config.toml
model = "multi-label image tagger"
crop_scale_min = 0.8
norm = "layernorm"
patch_size = [2, 2]
pooling = "class_token"
beta2 = 0.999
max_grad_norm = 1.0
max_steps = 13400
epochs = 8.8
warmup_steps = 400
Rows from block 9 of a small multi-label image tagger, named by matrix and row number. Rows with one number belong to one neuron. Each number is 128 + 24 x the weight over its row's rms, rounded and kept within 0 to 255. All counts start at 0. Numbers have three digits each. After the name is the row's rms in percent of the matrix's.
After each neuron's rows are labels from the 100 images, of 14976, where the neuron reaches its highest value: "patch colour" is the nearest of a few named colours to the mean colour under the peak. Only what is clearly more common there than usual is listed. The data: scattered letters and digits in many colours.
# fc1: MLP up (model.blocks.9.mlp.fc1.weight, 960x160), inputs 0-79
# fc2: MLP down (model.blocks.9.mlp.fc2.weight, 160x960, transposed), outputs 0-79

fc1.258 144:116117122140132137139127117103120146144159092134088161130155149148117162118098104113130176051132159122131094146146107174150166095097088118151127120164114099113125113148088095115147111103179117142109162153139125128102119096153111173165152101
fc2.258 180:129113124138148101115128119121123117164106171133121134144072135117115172143087109148132102151119137136101107112150128129114158132098114158127148139128111105103118149118119067050141112163152118171106139171133164091142126146149146118181167083
patch colour: brown

fc1.81 114:124144084125125082125140098119164138095212107147120157166129151084138141154112108155132104136112129118118134140115108175106159166091143113139101117126110085116145142148106151129099131137123109095161115126148093115157126142095092149117129134
fc2.81 122:109073145137136093158141147131126095140095120117168127115127127128119129117134168153171083156161121153128114119134132130128106155116154108177120117137129127100130163098170118100125137132131147132120139132079106127108167151119104127106118137
patch colour: green

fc1.696 119:099124137092154112083105140156155128146129123137075138159120109108126131135099099126106130147132152174104142147138121110118161092144122144086124147113121092113128162134095119142104138132140061116123115175165161111145065110107151135176128115
fc2.696 136:148125121188148135173139125149123129127169126112088109127128145169090135130129118122096125115085124113158140146093122111131135114148100144141055162124107135131128091171111154137129107089108093083117130108150154109165147163133146124133119149
patch colour: brown

fc1.583 145:135146135093127149131141145153165148103156075138090134155141125128139139143100103105086150105130115145111163160138098102126157094142116105118116137119110129107110159143089119176138133134158082096149103154159114128118092104115141145154127094
fc2.583 178:112114103139118088126119110113123141181089184148131163163091160121165096172141116143111069160136135136128116087148131124113118155125158174111166110128128109121161083118151139103106131174139135144114172122121150092150143127128115108135136126
patch colour: grey

fc1.500 048:094139150112145135122104090111119116094129136129106139176080132096122138155113071114153121136120124152115152111139127093152203123124121111118073142131150158135124193159128153129112137146132114120108087199153144131136130120067140119101135155
fc2.500 055:098126149169115112174166170156152145118153142156174091074144128142104124111135095157113119070107122113145191118129122121125108089062121146130144119140087111178122104124134157123118148060150172114154151118103115122158133120117118095098130149
patch colour: grey; brown

fc1.690 114:107132078107109066112136104114121145124149115171075195187139164107147132169126112106084079128129155131098109131121113163098141156118143122129145144141115115107163106109134170133072125157147108125122101134140120126151132093096095145124144121
fc2.690 115:112115071114131070123115090085123090145117176165161171131062156108171126138164123166136077141141112138135130128128126142113077178113136179116123112132099117134191112114192132143116119159134118119141122160120150111147166182088104104099145129
patch colour: grey

fc1.71 145:119158132097113159110116131147134126117152100125081128178165125142112144140090122105099171103130151126081124149116115131142176105121143100132110147112133114122105132141082125169104141143153104086125135146149112135127128094134124128157111121
fc2.71 185:139115155165164122179153172139151143110139089116119072110164099159104171109111143130136177096113153078131127182108138114164142086128105108135100138140107140113103128144125103170108116083122107094148107118128106127125123163118140110138093102
patch colour: grey

fc1.148 151:082123155116089150148121099099120143143162111141121121118142137151097159098087112155160143106124152107119107146119118164158144122088082134139131106154106096116123110161094089120139104088186149125080154160117120096126142102188096159109149151
fc2.148 214:128117132144131093154155124114143130151105144139122157138077163111120162153121118122111076126121133141104103092172106128117133131120106140130119130120106121099117125106123119052139101166155121180092122177122166107151146135121142129170167105
patch colour: brown

fc1.233 114:140133121115122164151140137125143123114187067110113118137140137171104129116128085162128166087105124135119131156125115163127167107138097110141102132131122083128091166113114094130152128138128133103119088134150123120105106155171120174106141135
fc2.233 121:136104150145127131186149170135139133117102125107168086104156081133126177110108152097155165102133144107132109129137151152136117092117118122147113119131122131130111125119138079136154121145127152150115108118089093141107140109132107113128122124
patch colour: brown

fc1.299 085:114099088135119078159135142129172103140165089123106156158133154149148118124114109134123123086152113147145147154164061123096144121145091089153084131150120109107152131117128155153144147134135101088133101153141109114112136139123078170121123101
fc2.299 068:135155147175093119148112146126174102164118127112104133139131132125113112118130127145094106166120115124105088137113149112159163124133093139117138160118114116114114153144101143140122105088147078116097105153144150108100129176165128127114138177
patch colour: red

fc1.706 073:130142151146126153113130167149139106112127120100134114087143115110151135124095131128159140101146130127132133139131115127131198098156096094139166109187128148126090172165098109121138147105154110152118114154134106155050113124124125133185162083
fc2.706 070:101099176118098085150133120121112136098133150155175095111115103127111132126161138121092092124126123070117148128137104147155105144074120122124132066080129145157124053084155152127091152160153162137155142118103110136121153129151132119118124178
patch colour: brown

fc1.678 073:121122086110133080136146155131137115134121133131124139192125118140206100142139121110129128130141107153126127120128127109101146118127150125105128153137076162102145155136156165148131141180158109109150082157119117095133125146073133127109140120
fc2.678 081:093130155120123164159105129151072143135137158096159072102117126109148175125113107123140156081111107109180144131138153133147119133093117179131169127115141110132139103153109095082149134125113150118147136110129150097148148107146127109146116091
patch colour: brown

fc1.98 110:155126125117171114117140150157137111118125126088109131128130114145140169125122105104146165132109120140113111131133128121115236053095113112125139137104105147120110198144096135127132117150133102127145134148124129122113112142112159122174132106
fc2.98 114:085150122118100129146132156137112139126143124151132106147133135104138121141122092088086105082160127088127150131113121153183112121106125174140143094139123140148138059121143187100080147132154144117141151130148137129149158126117124122104152128
patch colour: brown

fc1.323 100:129146116102114179119149128105154135117153062123111132151156127153118126119150090156106181097120163125098109148131130126138149098120124092128128114094111107120093145085104100166134123134150127114120123134153126109081096126179112159123148142
fc2.323 099:122122166128132151160140158143121169128117133118159084127153086121123177116081125087141175094126143102114149123141142128143143100124115112128125113140134111135108127135133082123141140170132158134135114164108101146101108093139108109163103105
patch colour: brown

fc1.519 092:126121119145132109108118116171148103132131137102138107143122098146116139131058109157103129120110118113124164154110119145122180107108135115120121130086133105128108119124113085153136184165142107103160144141143091129138141141164143109161105090
fc2.519 100:098099118143129090189143141123148158140134132156183100122107139129148178125109121139159101097135132089149126114145120135122102134106113162114140086177096100133156071129160106123127110175146152135147090121106122109140138123102101127139133110
patch colour: brown

fc1.355 045:154172167134150143103118161127135090127120143110132130137089118073167105141119105105150100142106107160120135129136139116075161149172121135120144137201141142133101201142097136124142155121096114129119095127122118133131122125093105125135138087
fc2.355 054:102084170118118154221114128130072146115183087145150077118138095118109145104134132107129153119117122091132131129136119146170146121121128098169103073106138117120137089127104114156101113088129134137135153118128112133134132135155157155121130141
patch colour: green; grey

fc1.570 132:074151109133102110128141129095154134155156091158124155120143171128160072128163117141112091102178137120153124125129111172094104140153138105134150105157118123120159107108136179134080124105135129135126105115150115128095141139114073159112131110
fc2.570 166:128138098117153153110120111112123115118128098122121118137137115120128092109158136153155178120149116120130155138090150136097115119131140130129158115119152150138142142130142160173105136116108170095130166109132119153093131165116110132087103160
patch colour: grey

fc1.322 092:138153114140130137129151144133108164103160128159136106104104119135136130107098122146091165127142109156102161094079123169106118132129128153079123143154119150052110125095145097130124127109132133127117174138070119146123178159129085192115137101
fc2.322 107:134147142141148170138143128118096171124144132124140100135113113135139143118108115138108160148121106154102166022073123162132113121116124148042134128131132137062109125126130102131124113146118125126106150134014130131120164158133132161137122125
patch colour: grey

fc1.394 099:106081091119148090125154133101165134135149088125128146139139140142140120142141140156144134100152126117114130130144087130137132124130119108170136112140120154118116115079173126139110126175143127102139136136143102104093094113133091163154129079
fc2.394 066:138127119146130140147107131121122105139123117140135152111180114103193099104145142112163118128134121138145118163169109134116134119125134099129175102128120104105149163155109156185108149079121110100141150096135094110094121151092109123091104109
patch colour: brown

fc1.430 125:121132128109131085116201131111174147130131114156131145147134130144141146154106147134118113111120160100089116161127132130089152117102119112128130149119080138119136112101141107138112117200180087115126115144142107091128120140088104124154153095
fc2.430 122:168151119101154162145102148164129118137134099085105112130140122117133116104129113117128170098120119131154175137127130099113149090156118104125123157106177123152119156146108151150108162090083128102122165107152109167102105142127166133164073164
patch colour: brown

fc1.618 142:146126134098146129119136145085164108132143108134135120109131138130151152129111076149137120098128157089129116149147128144135147119126087104120158116121130151133120106124139098134088132147119138115102150119164099113098093160105117136136099119
fc2.618 166:137150124123148130075098128138116127177077175120109115138110132124153128142107099123133109138119100137139141088141148122123134132151131164103161138140146104148148120150128115090091146151095123113138150138133186106139095124128167108180114129
patch colour: grey

fc1.563 110:092127129130128110119134137110146101163127128131143149107131115119161083116127141145156113124187119145113141097159126082112124140144141109132170092142101155115116140145148162145141146130159148133133096158109105102080127128100124129115141142
fc2.563 115:131119148134116167144145168160080154114108151078158086114130133102137191143093124085149125105119119121165139124123106128154135126148118137141134137133151120106116083177112114072142133116104135153123126110114138122153125110095135114164142130
patch colour: brown